Rows from block 11 of the encoder of a small image VQ-VAE, named by matrix and row number. Rows with one number belong to one neuron. Each number is 128 + 24 x the weight over its row's rms, rounded and kept within 0 to 255. All counts start at 0. Numbers have three digits each. After the name is the row's rms in percent of the matrix's.
After each neuron's rows are labels from the 100 images, of 14848, where the neuron reaches its highest value: "lies over" is the class under the peak. Only what is clearly more common there than usual is listed. The data: rendered landscapes of hills, water and sky. In brackets: how many of the 100.
# fc1: MLP up (encoder.blocks.11.mlp.fc1.weight, 1024x256), inputs 0-85
# fc2: MLP down (encoder.blocks.11.mlp.fc2.weight, 256x1024, transposed), outputs 0-85

fc1.289 088:128135127196147135152135127114150115134175171131135109117080137142119155106096123119144124123124124100101117150105102057125086102134133126129127117099102124143116125135161138141134131099096156154146130114129148125131114124125097135146144131119119122153179132
fc2.289 070:118096101115111109121105136120116148121157124138108159150140106150106133134145135141113136091090144119129140149125133121124104120133131082098109142108182138121150105137100112078125196129154126164081167130098116164097137109158120104122115107123110130098170135
lies over: water (64)

fc1.86 170:093191145108114141107119161139109132114117095139138101120108115134064115135146096123115134120155122130160154173140099128116123084130133170129155131123120152139110103147120146092126161160105093075120112153095117111127113120133168101168136127142150133134142117
fc2.86 102:122109123147115131115127129130157151138169145140116152136122119115125100118090160137122136097094146134152119090092109127137114145112147119161147152148176147116138133131082126102122173132103110118100158141077106100117141090125172108134132136139100117154147149
lies over: gentle ground (71)

fc1.246 101:109136133134123135149118140131146107136088116109111147188112106125105140146128145152104133121057138137125093122085114105188105103087153186107135137100157132159153137130100113115097123147137138142107111160110117125171144110139167158174141122112143133096153103
fc2.246 136:100100102075087132146086122118081122152134108143135130142114131117138126116126179116120120178115112186132085113099140141139119124167147152159110127116104163118127112133144143099080134150140121086138125148087126102132165124184124111110095108123132121133127116
lies over: gentle ground (78)

fc1.650 133:128075130160118109103105105125126115112145105162123124111104171140163073154101104152133088145122138130134116107127160108153134095135131101117158090085174108166128144152179088117115132153136149137098137157152165124117137109122152057146136141158156123157113104
fc2.650 084:141175132088135140136125121097123149170151140128151122160134141113125120121141152111168128141127128128117140149125150143139151081108128137161164077142081097136131138096142107125122165110147121156132136127109132103123101073170108133138118160082173194150105180
lies over: water (63)

fc1.280 134:132097091143121110152171133130111162132148131094154154107111086132182104133091138130158149107098132157155112127112161079174159136118164104138126135091102107126059145156098113125109135124142125157123130130145150140105103143144126157171111120151113097145108136
fc2.280 077:102120092068127132116147146109122116121127116108144095112117126117108126127118137116115126126140119071141138139165135117119139136170159142080185136120151121110141113126095132133152131123104168109136102114133131227117094132166115126131158197137176126157137128
lies over: gentle ground (73)

fc1.235 066:128149099120143111115134127143135130120117124175140116128137153065120192123169140153116076113095158125088125106096116175139094153099153128171109102103137069162151170122101115091080132164149140098075098152158153126141150114092167134135134129143103131148118152
fc2.235 071:140101103153091137114119131123117168096103111121128146123127106095121136117101113117103160086188147113115145112158130070119093164193119105134140161108103118172106124119124148160120151110139142075143105144078135131138145073113116120108141085143116129128153108
lies over: gentle ground (89)

fc1.338 057:123103185141109154075108128131165141155102119132116097132115162153121089098093108134160114151127138126125124126123120151158091123130117157136084127133134121128119118133104090122131136120138168121129145183142119139132119121098129086156098143163106163093170120
fc2.338 048:150162120105141097108154129119106133134147176118128156149127109151120125134152135161152155127151118105123077134154116126116070155147160151076137089124129139158166148176192139126121158124153108109176136150096083131137115169141141119103111123163148121072189147
lies over: sky (97)

fc1.381 063:105158091145128157175162079122160133091093145071138141099156116156128118136086163112125147131102121085111112123107140099176092201083149114110135127101150149133122150120111133144060128127124149154120114128110140094135096123141117152131117123116133105138105126
fc2.381 075:161122097135123107125103148118111138159112142157113109155120099142127132128129124148105138176132154171109158135150113127126109144123128137142101141138112121144147152132138114128124114110115112136195121136084126103098150067143121100098169112112130106102123141
lies over: water (29)

fc1.15 080:116180094074165145116130156102158155119105122152092114145156137102132111098133098118144136155102111130107145100104123075129153111120122181101108098165093149092139101100112106144112115148165104170139131084180121091132145116179132136112127138172132146123085109
fc2.15 108:160141143162089142130085150111151098136139120129131156152124153125096129127125110136131137195139158117123161170129111164164134109134115104086197152106147124154112148125070128097116132128108128137112065114122130135127099038113132072141124117131125152116137150
lies over: gentle ground (83)

fc1.321 102:089138140140145151153119127135117153115130117144107166132154112160092115127121117138097139111151128119118109144136124126156092125097129100133143163145156069101158105128090109131127148116086152102114169164135109124097141140096158107160143137160133118143138136
fc2.321 064:099122147143100118135112140151112127107120131146141088147119043117115168125114129159104133109182105103114158132122158111132086103151127129174128116107104157134123137126150108113145176125136127100157136119112118073091122097146133133138088142143144105153137132
lies over: sky (89)

fc1.398 105:191136106173172133119147138075112158104134127143138077084131148179123160143162090101105129131132096117120127102109145122067141146142134112136155150113135125140163170116109156076088116121158119111091133105158145108134129141103116109185115118158119138129123096
fc2.398 072:159098132073099111155124124140127174160074144185084166110098113120105126133131112122148128162108145150136166135132142108115118123120155148099120077140148172102151107133087133167133118095129121124118114143171130117144102124082141142128149147147137143059103124
lies over: gentle ground (94)

fc1.92 073:155172127164151147195121078110127124124113191108099116136115167103108133109122091161121152136115116107162138108109134112122137133113146123127115084155117119141082134208114099145096092129147147128150125152175136113135127120121133118153132118097104112117171094
fc2.92 074:109132158143085134128111128130120140161122134121135109118125106134148121145110154114131118175125170139143164114134114148127120111104117113120086084153162170213115120129121102105124140120140117116142130133115136097107082120155145161125082106142119156138145139
lies over: sky (94)

fc1.212 061:155100130171098147072127108161106137131187106178095100090125108120152151136088132093134139133152128150149110105110115161092155107123089094114096086133109135092133075102132118168115119145142130128144090152151142159127109089121161137126112113110113112106074150
fc2.212 126:158144111153146111133134144125110127134187132136134131130139127159139132131115159128126107167143137151139093134147118167115132124127128148120231116118119132105158133121103132137136154130126126141198091130129120097144126075127122124119111135131099126149130109
lies over: sky (92)

fc1.310 126:173144139102137126179102150131131095077126144197121091178149126139111117124100103124177139110140154122139157092104123113129137128102146155099154125134105106090112078151115134151127140108104140138132127117125131185124144078147196108140089160158123149120070114
fc2.310 069:097075144115117132100096146132122090103120112128161125146145139127167164119132160121127149249140153147124128150102114144114115111105124170120144126122159104179111133123159114123140144120134113162152126108128113106098156118150145127131095108150150144148135110
lies over: sky (99)

fc1.581 053:116165133152162165164128143131125107133132098135097112094146143147106097141076121126107092115082139111137129115125103120137142094109147124100101136093146091097149115128136118161115128178128117117122130115103110124105132141127108095128131111157115130144137102
fc2.581 099:134120122124081121135097133095116060129166147127156148097079140148109143116140149139134119158112123105128138106101142130166135113104135106148097105105094113089110150157155140094146128146116104130120171119132128157114185160131131131130136201122127128118132147
lies over: water (29)

fc1.133 072:150148101157133141103114138110119115143095132108142113148131136172137126102134141122117133120129133142091107144122115149099148142128147126212129120099127120145139140149155117050104103177105104122098122154144147137149133142084096115135138155138083098186130163
fc2.133 218:185124125193126110136119130136117133115126131129116127163137101159136123125123053109130137043194119113122100111147120154131125141139124150149113088133113137163146117132135098136120144105117132142174112118126170118132150114094132123132126104157138140082112098
lies over: gentle ground (100)

fc1.62 206:107105199176078127130141133122156114114076130142084109116087114138143115098110114138143163122139136134111094110117116132130114172138144142069149116115107154141121119120121156128107132104136111099124136121223149113133130109098152141162129141105148141117098062
fc2.62 108:110120113106081136132142129125123099129102143147113172119117084123139125120131171103132163165145182134122127136132121099126133114116138102182149108152127105141138114107113161144142094130115114136162153108084134098129137196160151139112111140148115136127138116
lies over: steep ground (51); snow (27)

fc1.391 062:129163111129134090157104079130154147099122080130135138146095138131114097113102069127122151152146143110081141086127110154162131094141135082109132094127131165150146134131132121096079103121125143151114105118115102132144084163105155150123118146131097130129150108
fc2.391 050:114109158136142135141179135116105152166152096130103138127157131143158123126154122135134107042131143139103148119125114119103115128118109132052129104122095127170153090140124114153100130106145125134176098127103099105171128068176138103171121162145084141134113160
lies over: steep ground (52); water (31)

fc1.71 144:130151099184075080145142167107131112180110107109118141112098095126156107134061167144139116117132121115122086144132153114155155108112154113102139101099114168143151157156134139099078136165186109117112180087142100109132103113096136148100156151112097150109121110
fc2.71 069:112179176135136140121104128129162161118166139098154122105127137139110124109108110081140135113129135086127180122129146159168160145135131109125138150122112116151134138122145093127088105123120119126094125117129120113150053127155120114167123174122096153163084098
lies over: water (40)

fc1.171 112:169137088153108139113152081145113133104173152145139148101139113108147128154121126080129128091113095115141129133113121104132098136096135149116095109105114139107145157191128125176068147111118137091110121145118122150143116105168131186097084104109154166157135146
fc2.171 110:115128079130104152137123111118165116141142153124152106160119100122087122131131113122149132067099137126135097129143134140120115128157099154146094111118124103112140149118143134128131163123131135110105130139135118174137142136131124130126097114139121155172147150
lies over: water (34)

fc1.645 049:147117131119148127151138083103079119132121133118117121145127121122136109121054078128089155137138098181138185109134161085151133096117122124136107070115147169083114119161149122158108110117141109136145113132118107116106132165082096163103119139094149117126127122
fc2.645 085:088146111169114116130079103122148111132176130130127114109150072137133152107135095152113120101099148121139107128104137132131139159148096115112151121116107113099114135157119122143132061102132125117166138132060125180114151174152130112118107159121110137181120137
lies over: water (53)

fc1.82 122:140135073144165121106145155128148123106104140127122129144150182169135130125107148130116101134127099137139167109112132117151140082118109141142086096123154171141149088132131114100115125134148174089158145126143106135133133127118113132147104137103130129145108161
fc2.82 092:143131113139143106137114146161101134098133158144118102121109152126101129147128097166128135212144127166134154143133136101157139131149157108180141161137128146108142138151163141095158148148092136129089109113179123107127121125156117117134145128115131105156125116
lies over: sky (81)

fc1.87 079:159126150177061128095146146118168109112099156131169150126126134143116185152142141111147160108140139127140127101128117105129151121102161140179124125118133164152147178111144118172084160097144113088122124106072144142096148167130138150161168158080116089149124149
fc2.87 311:138137162125156128133132096117119121093099147113114132122124118120142120134147101155102118188188109126119083135118138130134114084111132119161155170138113135142118163121126124114119142126112142098042085124075118145121126101109140135130133159130153097091111129
lies over: gentle ground (65)

fc1.69 072:104141163173080156110133130098108096123151138119134181129114125167151115119078101145155152103169123177148120170153156142126182145129111083125151109115119110123090140120113137145137135099092105133127143120113139126105109154106112144161166112150140149129149152
fc2.69 094:119118156077103136140166127142121092141077098138129093116120165120128126105097125102124116031134132102139166133157158136163113134151153117119145109128136150119118116099101147136097131110135146111105060111085132132130122101093111129128157121128128058096146135
lies over: steep ground (60)

fc1.539 045:138086096103145172130116139129116120088117127107130120120118142157095125101135117103113092135097096123174149132094121137167147130103121134171143075097121128131086121134127099121125120087152105143124137135150148149098147095136131140081118109125142102138097110
fc2.539 066:141150117086109108125166135111107187176147147152134123154128104125131120113104120123122120075121182151138116134112092106104133111115126152081128123106106106117140126130072129124123111113126139158198143137181152105136116148109091123151153104143105160195130125
lies over: gentle ground (86)

fc1.577 086:083121159148053144152119175127144147120090135142124139097113145089089131140171109170073123123164119139158080070101160138146126117117124132104132133098147099123087145170126117207086095098137126151128143146138128084088134130090124167159172117069127145089083131
fc2.577 069:126140135082149125095118130118124108152118107119124101095130118131159130100130119088134168139120144154139072136120148120119137137119141139109153154130135097132094136132133139106100058095126140167148093114126140088102150133144112119109092153111130163142127145
lies over: sky (77)

fc1.664 075:086114093155120110129152141116112147156112148130129148145133106147078124086066100175143147124141099119113168131069143135158113138115131112126114134188110153112145156132109155115128079078140113096120132093134113134123094143174162126134123120155119114123146115
fc2.664 107:150131099114120136127110127118128113104132103119142138125135164175153110124145167116116128115194073110122130108104139099162087143153109121176169118141120120188158145130136137176165113156107110137101111113127126068122103204104115112130139143101123143161163162
lies over: sky (83)

fc1.76 147:138106173136100121160137113098121122181173159112134126133120109150152134094103119105142132107128106128132108128144145153142192067153124120096124118146112133108166111128098149169118116139138072134115138126142148106129077078137142132125079144114127105185105091
fc2.76 077:109094201084128118090144137091129090113097140132147118102142147138117124125121127120120106115124137107123133137108124092114155115137143135105122150134158116098146089123057131129120115127127103116120118114145126143122121116098150125121120106119149129174115149
lies over: sky (85)

fc1.393 066:135157136152158108144127086173149149106120100114135110140129133103134130174140083103078123161089109096120082144097125113159147075133143125047136123133132171151146161168166151147100093154149136152105116145140138139105109094124144156177155135078176122115139092
fc2.393 057:136178171140071166114167127083141094162126119136134094121151155105154126127134134120120135148120101124129182098146127173148146166148130104174156138147095118114161118100096134115123070139114136108112138169125156117145138113144143126125147124132151127078105121
lies over: sky (99)

fc1.702 089:138154102121162102097109115153154106088155149124125115148140068161124134108094084108096148129133133117159083122116125137115128158157164123124169132116127116097134139115150143131123068159139166134138137113130141144113097118172141113124134082125183146156145127
fc2.702 098:068142133163132124100133091122112087161169116119146129098109136123142123133134133111122096160121084135135136142144102077119120112083103126141179135115150114128109107101128125113118077113134129124169125146130123074124144108097138092114112142150130108169125120
lies over: sky (84)

fc1.109 057:089155136138106165146130103106177081144061147118161124137128134103094152077137095163120139133140091085122130133078128139165149157152128140130136135158156153122139147139104159182091123142144108133114122160148151122148153141158122181145167149115093147126131135
fc2.109 065:129154112164157102099127145138110141144124124143151152163123147116124110115141088128113127066074144138133131136195128080127134173128126128149123109142092112140111156134116134104163149140138089146146136177157133130139145125106132100136116127098120151192111121
lies over: gentle ground (78)

fc1.372 121:154089115173178139127088101116142141096135130168129147150124144104133102096116114098073148115082109065113145098139071161150096130134143160094131118114138133179126138163084164156123112192147120123088146118172150120148114111135141121112145122130171147068146121
fc2.372 065:085156117123080157130107102145133166144125117116107117143130098097115147151088159104143132174117134107128123136142112062140120115108112090187116090142118128130067108157118138126140123142139185115100161156136132100131134137158109122154110090133142179175154120
lies over: water (90)

fc1.119 178:123134129123090160090133147131108095187125095095162133113101124112120163108130152156140172165132101125131156076158142146147191105114104147122093102136124152112151102118105166119133174134134120145077122151104119120090114086108094112116132152085123134157148121
fc2.119 095:112133116092145144122115115136115111141161143141125121106142074094133123143098128140126109106164157141119115098147147104131114094153114096143109142137169156121096109124125114131117195122102129139083127150106154085129122146099144084135088114108118167124147123
lies over: gentle ground (70)

fc1.625 086:186138186143097115113150139115145101115130111127125156163104145163118128111122094090121128125123162153120122160138136100167130099147147122136118103115126135130145113128160150096139140114143089143175152109089087146087133144162118119156085147113137156132145113
fc2.625 132:134113160174127133107113146115097108112111142144157111167126100135131146131139157146128128206082154127149106132088142131146144140136128102116119084127129099117131136121128132159081167080128129097176138143082115131116130055121106138104130104112078092140148098
lies over: gentle ground (77)

fc1.739 060:110177139087132117119116110148146121142153150133101109108172096109145134129143107130147190155100125115064120111085110146153112104142149129103121148131135117101112104153126128131146157134132103099098129153112116092167129110145094146121136116155165128106113142
fc2.739 131:098085079107126109121127123131111097104173122120128145127103121152121123144143130121120140092158130159120123134139140132111129110115109088134106118129142079123143104146126124111120141108084133099159067130138098161137084130176121126132077148103121167130124135
lies over: gentle ground (57); water (33)

fc1.722 073:120103097157093160136152120086120139132133118139121118110135094111145119133125139116154085133102082104157118109160136154108166070097121104097111116120132136129146098141156114141095153140084162137100178144164124120126117101149122144190129128129129162128108114
fc2.722 051:105173093096134120140148139096129145151160184129164096148136070102106132119078132120090131162136135125150115167153146138148133094088172094145114185126097106151107156117138106111129184125136148142127168118121150155119093089173149106123132147150102103084135098
lies over: water (78)

fc1.318 118:103106139114128102106113141135126120140116116156134135151110110142096139149097123145168096134135139051141149132090122136150072079138184150122122094110126149180148108112126096106114124156157135124115085170135127155145087142127129136176138142160117139113151145
fc2.318 218:149174151095138138133091113113108122130089117118095111151091150171130129109131115132141118165141142132140151111169140112135132105148148104122090119127129096169126160109108128148142105107126133148112138116143136186138112130143125075112137118155137060101119100
lies over: gentle ground (70)

fc1.183 067:135103093179103152122148141102151162112113149154095137118171113133097096112097137140169122101145130096126150140098178162132127126151135105091121089117128137119143107137135150133159127080135126131112160126149139143109129158109166084095128152177123124214111085
fc2.183 068:110156158043140167149131137125145158147183149117117120136151113176121142138141124093139141111131191104100154142127135114120129130065137131129169155125131107094137117112139132117146161124144142147083136113152108133110112130159157123121086139112144159102147131
lies over: snow (47)

fc1.63 102:115153107170097092147128115115100159138131137100132116116102147109150142175134130139131093129121101132096124152127131126149136130109150168109148112118112084131113149164148131157109136121136134106109108125155149107094077155114148184123136159147141143109147112
fc2.63 114:111107143099131114129150158124175096109149133117117172118118120165120132152122106108132112122106107098127089135086150108153125112127138126169037096118136100103100133125071118123112142151111116136082100122166148121129100118162138136123131112115106203108118121
lies over: water (33)

fc1.205 071:090170132157114117141133117163087111145176135085111090143098134112141091108126152135089140103079124134163113179125140147166213077093136120098105129178155126125148159135145091139126118121123152154128097122135162127106115116144123154145175145077143117097172128
fc2.205 081:119104156099120151123097146123144121129147100115130180156081164125125154118125138096102172144100131127160185118141146101106142113150131149108091131120144121142119114117119118094114089100125167136105103100130149186094103146140152136144128144156088100129134139
lies over: sky (78)

fc1.345 189:063107128121098159122134117139121148173113095073126160174134128163122097116128083157152175144116080113101156118140147151130176119142135104125144121121126107090125122157096162079106095137125092133142069181169135131160142117131143163129104164157145103115125117
fc2.345 114:121118154154141120130155136128144127116175118157106135137143111123094138114146124140128147161127166120133096159113145144099131154123135156138122122110151137102139137136125128140120128120128103123166113115150126155127075172100112101119140167138129169066134134
lies over: snow (48)

fc1.112 069:053140138181106164092175124136088147145180155141106142149140145105128081100122112152112105110118134101095136140084115133166193061122179105128115129144139138117128123152118138076079135128134123125124125109140104149136127107114142112151139118082104129175129113
fc2.112 066:134132138127136101152126091128134138129168110108142153135099134111130137132129107110122124160152109143141112124168104128116137101074143117139086154120104114156138145121104146146110170147120170091132147109163128175129130158118151147121112117129113141117133194
lies over: sky (73)

fc1.234 168:133124160087105127157153133134118102120181126106098134151128126103144112168103164111135124117137129126099140126136104103106180103133143128120151087120117134122136093119108099122129064130111148166162057175150139101135109093130179110129085141151127129131108126
fc2.234 091:155159151179124120133119121152111134129104087142109107133123120163148128136122056122129137112141119123115126109096131130135123108151151096148222126121129091150159151108165116164147107128104113100153150145119109160121112104132091120134150157104104125131147128
lies over: gentle ground (76)

fc1.455 073:137100124157158130103141083130156103133113148177132114135126124090085115131119125139147119141093105130119143125162164144127130155080150125144159134110107105149132118145117096163127101130137137118087153135120169134173102093096156113161139154143143162150136112
fc2.455 063:122147144126133156128122104147112161122108169112109187145146084101120118135100133113132093150113123149132105173126128108127135140147107133098180115111125140158086132120125156100133142119132108121104107145110124158118155044160138110137133152132143114132117152
lies over: water (39)

fc1.295 068:133140139183081161117120118118113156087137090118138130140135143141099156146156110114183110140120167163122112152156126131114101091146137094126157107104152095114136110160147159114101090126121110144066122180140111151114147164097120138153108146131103110155128141
fc2.295 133:116132172111171130127113119106119147135136101134154112130110150149155129129143110127121132050170155134116116115101149128120122102114104090150130136132114112126135128126106133118133111144128131143006137139126128149116149186126110094130148112122140122147130147
lies over: gentle ground (72)

fc1.753 144:156133126149145117091089144118162116129162133130112152144111139140094156150106094124174124158115118125155120136100140111104155134155137089081140125096149174132147106101126123101148112152093122149157149140138120131136157099141105112149109130111141141110132107
fc2.753 070:132168099133095141132125128112109114136107105114172124115118134120141111116144107098149134093123093143119122108145151123139147113122137082111209136126108085134165128140097120132109173087112132170123163120089122153137121075100096116126073109111129117165135151
lies over: sky (93)

fc1.561 081:126132128175086155138116122134120166112091133072131131101156144158125113090151110134115156148124128118147083101170151146147111094165160114166086120122116110109136165165109104191141108138052132125097154160158137095141132090110139096150103145139111126158129125
fc2.561 067:152132134143141128150117142140133167119113125120131112175131103122133152142140099120134126057108117139124109123125129144126104104134131098119141125093122125112115083136150099139124148128167135075089127123137105115132133160184110115138127111133140164132167097
lies over: sky (96)

fc1.77 085:160167105141155143143107137103136158091114147143110120113116139121135116156130143123144098130129107145104149167132145120126114109157138152132155126125143131131138118083141144139108094203130170120141124111142123106072135128122155125201132138109132075126152122
fc2.77 118:093114085178091137137095115138121129137093125133136098126107073113104145136101116127147195083168138101125140141120135124148100138127146138140212126111117127092108131099148127130120065116132134148090079134074133148127139077111121145114124102137123126095135129
lies over: gentle ground (87)

fc1.600 090:152151171131163151125127090122157174158122117117142142107113117153141127099136140108084142121101100109126116137097136153123110115154124144130105105123100074102131152113100148138114151139117082170171111114127129116155139130155104099175126106113150125145108123
fc2.600 074:148104157195092131134141122111113119114146116124138171148105138140152104133141119132124145100150080120111121130133130137142122135123136134121094093101115137133154109144080120151148101102117126188223142137126124110131098094128144120117152147135117068167136116
lies over: steep ground (56)

fc1.521 160:108173120139133121098136104142122118105164159089144112149130126075089172105110168158111120136126143135106130133127112145119103095135146186113135101155112161129158113137153131100125111137154131088138114131108105101066119111139137137140126158143134138139145119
fc2.521 079:155064096111120133120134133145114128106148109103128112151122145070125143140135119136137176133165110129131123140120121155143104113120131166174173138123185170136146108122093121144105064148090123121146138148129117099103118119115132137097148153138117119068119129
lies over: gentle ground (75)

fc1.474 112:178118158129140092133092155153139124127095146150116108137127148157134115121077078140128093148096120119090166126097118137138159098148141105126116109100137102160114133176066128147147086176166116123136113110132125126121109089110121097133080155160157127174084133
fc2.474 060:146159176161135155080121180113149110117100099151154145142131103171137120134132065152143108044136184134107113132148131117139172124079107176111109110097144116192130151139132131114132100124137090126131133170136161140128104161096135097155159136132123117124164113
lies over: sky (92)

fc1.434 137:156113137121129102078137055129115100110152145159149155100151159106198169165105138104175114124105110136160133135094132131150155120132112103124108134092127092131169093190135130117129101055115090128089130112114110120141127119151108134129110099097147173130081136
fc2.434 115:116072120167106139119154129137107101139140108122164127122150147130147136120129147114122103142093103146119126116112149112120153132095150148122130155132125132123136112119122125132173124135147123124102084125163157140133104125122132139123130154125134106105113106
lies over: water (38)

fc1.710 079:124109152104146136134102107127150127112124112163136109154122146122146123159129134150173145150120145167144118135098133153133116144137133144178134139179153163153149125149117151138093125095147123121099114127151149162124089126154115154089124125169135077147101112
fc2.710 145:128116129137121146113100141173151163123173135135122111140129138130161120105132121098113109143141125154135123107145113153126149136104098157158145069130107167168125110136143135155132146152101114150195133131134135152134103082121129103129132145135127141158135110
lies over: gentle ground (56)

fc1.431 147:067122114186139134136136142095142095134107150149126144137127140161112139092132152121156156155130127084123178134095137119149173125121112117116135131114114161154155095127121108140117104156136132148130137163113091153180119139139130136128109128112094138126152119
fc2.431 090:152173095125137125121133144123138122144144160161126123178137102091107119147140157108142158118107133126133091114140152117148148128113130152126136144103099156094111145139174105122115135139125134147120161147124148152136118194167115135119159141119113126114120147
lies over: gentle ground (96)

fc1.520 064:134148161146081147100152050137075101110084139121106096115105102127125147134108125163112125144125125075127127115132082152160104126128124100132092149143135110122145144171135119111097117093111164123124147128148134169086148139112170123114143128113128111134092113
fc2.520 090:091100128185131112147112144140186145108140112126122153120114144141139129122105147115145114110104147109135122138141103068097132115156112139132095074120104142148122115131154132118136113151127161125149140125110146096132113095143141115145088150127144107114108152
lies over: sky (92)

fc1.545 083:109131110131118143156120142095097123134101151096141133119139129146122140118141144136110113128136131161152131102123145140119121104094160110184149124111125067090157140185082147129100091131120122104109187106164166156135118145165136157120131130164095139144106113
fc2.545 130:079088139129117107141136158126130143129058120131111100132151113175146126113123150117131108071162083106143109109138149175139109159101127116134143146139106116093135092133161149126128108127161125129074220115178111162112154172167120127131149147135127066119132141
lies over: gentle ground (87)

fc1.499 157:117111137080158125141126149125139116152132122121102128148123107125131137134067163163130137169158103147071129143121119137140098079164113161161158109103122145111148120104121103120116135105159131102172116132138114105105142096155135103140100144160144119112166121
fc2.499 107:074160103087123096136123109127122135133128126134126102132137113115114134158111140122139114176191109151131123101174119105143133137121114080133147103133136127149128143134140128165120087087122144124141092126085119107097102123184144191125145129133149168119119122
lies over: gentle ground (73)

fc1.11 074:116141162116132092149103177115142150103110114096156139174120101157133179122101136158146166105101132151113137106072149134103091116142145103182129151143124102118124147128109111082065109147121141078134128138113106143139159168153147101116149140161124118104140114
fc2.11 259:125162145104130139124106155123127116152109119133135118150130148151128117141146166114135155045108113111123121135128135140130087133137112126096100057110131125177123168124098142107107135113145145160045100132096119094132093180129161137121116126152164107152145135
lies over: gentle ground (60)

fc1.93 078:117102110125101129089125153143147132114088136125161110103125132117125147171132157135127149100107142123114116116139139126110097145151156095182157131096118096133177126098149117096077149145142108135142123143163124142124148167087125124157144131134135106190110098
fc2.93 209:138176104135131132133129151129134123141125121128161121093142144092122127133137128112134128139136139180115172144138140145109119126155121148136148056124157142127124106134120130132080157143127121136112113128144135128126151130166131124106126091134131146121131094
lies over: gentle ground (68)

fc1.72 179:154110139126151093172136077159144121105124158147131110131149146105187141136084144136163138104126132100129109097131137135104114086107164149125144134114104119160141166160141136093135135129086145116117179122146120095128139126162123124167148113073110148167111120
fc2.72 111:106133150140134160122141133138103106115129121120156117132152093112143125125138110141118094194142104119126154116160140114129130112143108137168152130133147146143146143119113125159097086155144115100051120126168117093107124119082132095142101125113126102128129125
lies over: water (90)

fc1.322 069:127079135163133173115129133129117123104187129125138150103155150092137137103101119150130141146136097122103178102078111140120123102123106155096120089135119157121137097079118131136149120122157123152106096144162123120115114151077175134163128128155116164122131138
fc2.322 062:134153199112115111158078148124123096148200147102124063080148161125134150127137149123145104101140141153131130132100131103139147136098160128139121094147163126131171128121121118129144147115118128170130165160152149109103123070086096117127178124127119123143106131
lies over: steep ground (34)

fc1.370 152:116139078163080175113103120153135094099118122117141133099125114134112112126155103108157126119161107145150110115117146138139093119120117130151132163149100172075152130106112152139121122146091144147176130132141154133113119118155145174099140120127108132133140112
fc2.370 073:128077120111174092150113134136143160128208115149147136138112164116133151136118138128144158107141125103135095128118134121104115165110109142110119107146141151079118127144168147086144154143118118156198064100140126136107124146153116091119116080108116131131185168
lies over: steep ground (47); snow (33)

fc1.667 164:171142085097173149101094132122136081100154148122119106103140122155128113097102124114119111137118154118134142168175115109144086099160142126180107088121119099161131123088126100141106147130120146077116154149112095136165110113115086118103081127136113130165131131
fc2.667 077:119036104115095101147142108093123133156145125163157141140145114157143120136132127156119102097143119084133100169069103107120132103144086111090120120129151152128115166148127130123129136132110141105149093151140106131126097136131130095115110151159169106110164143
lies over: sky (100)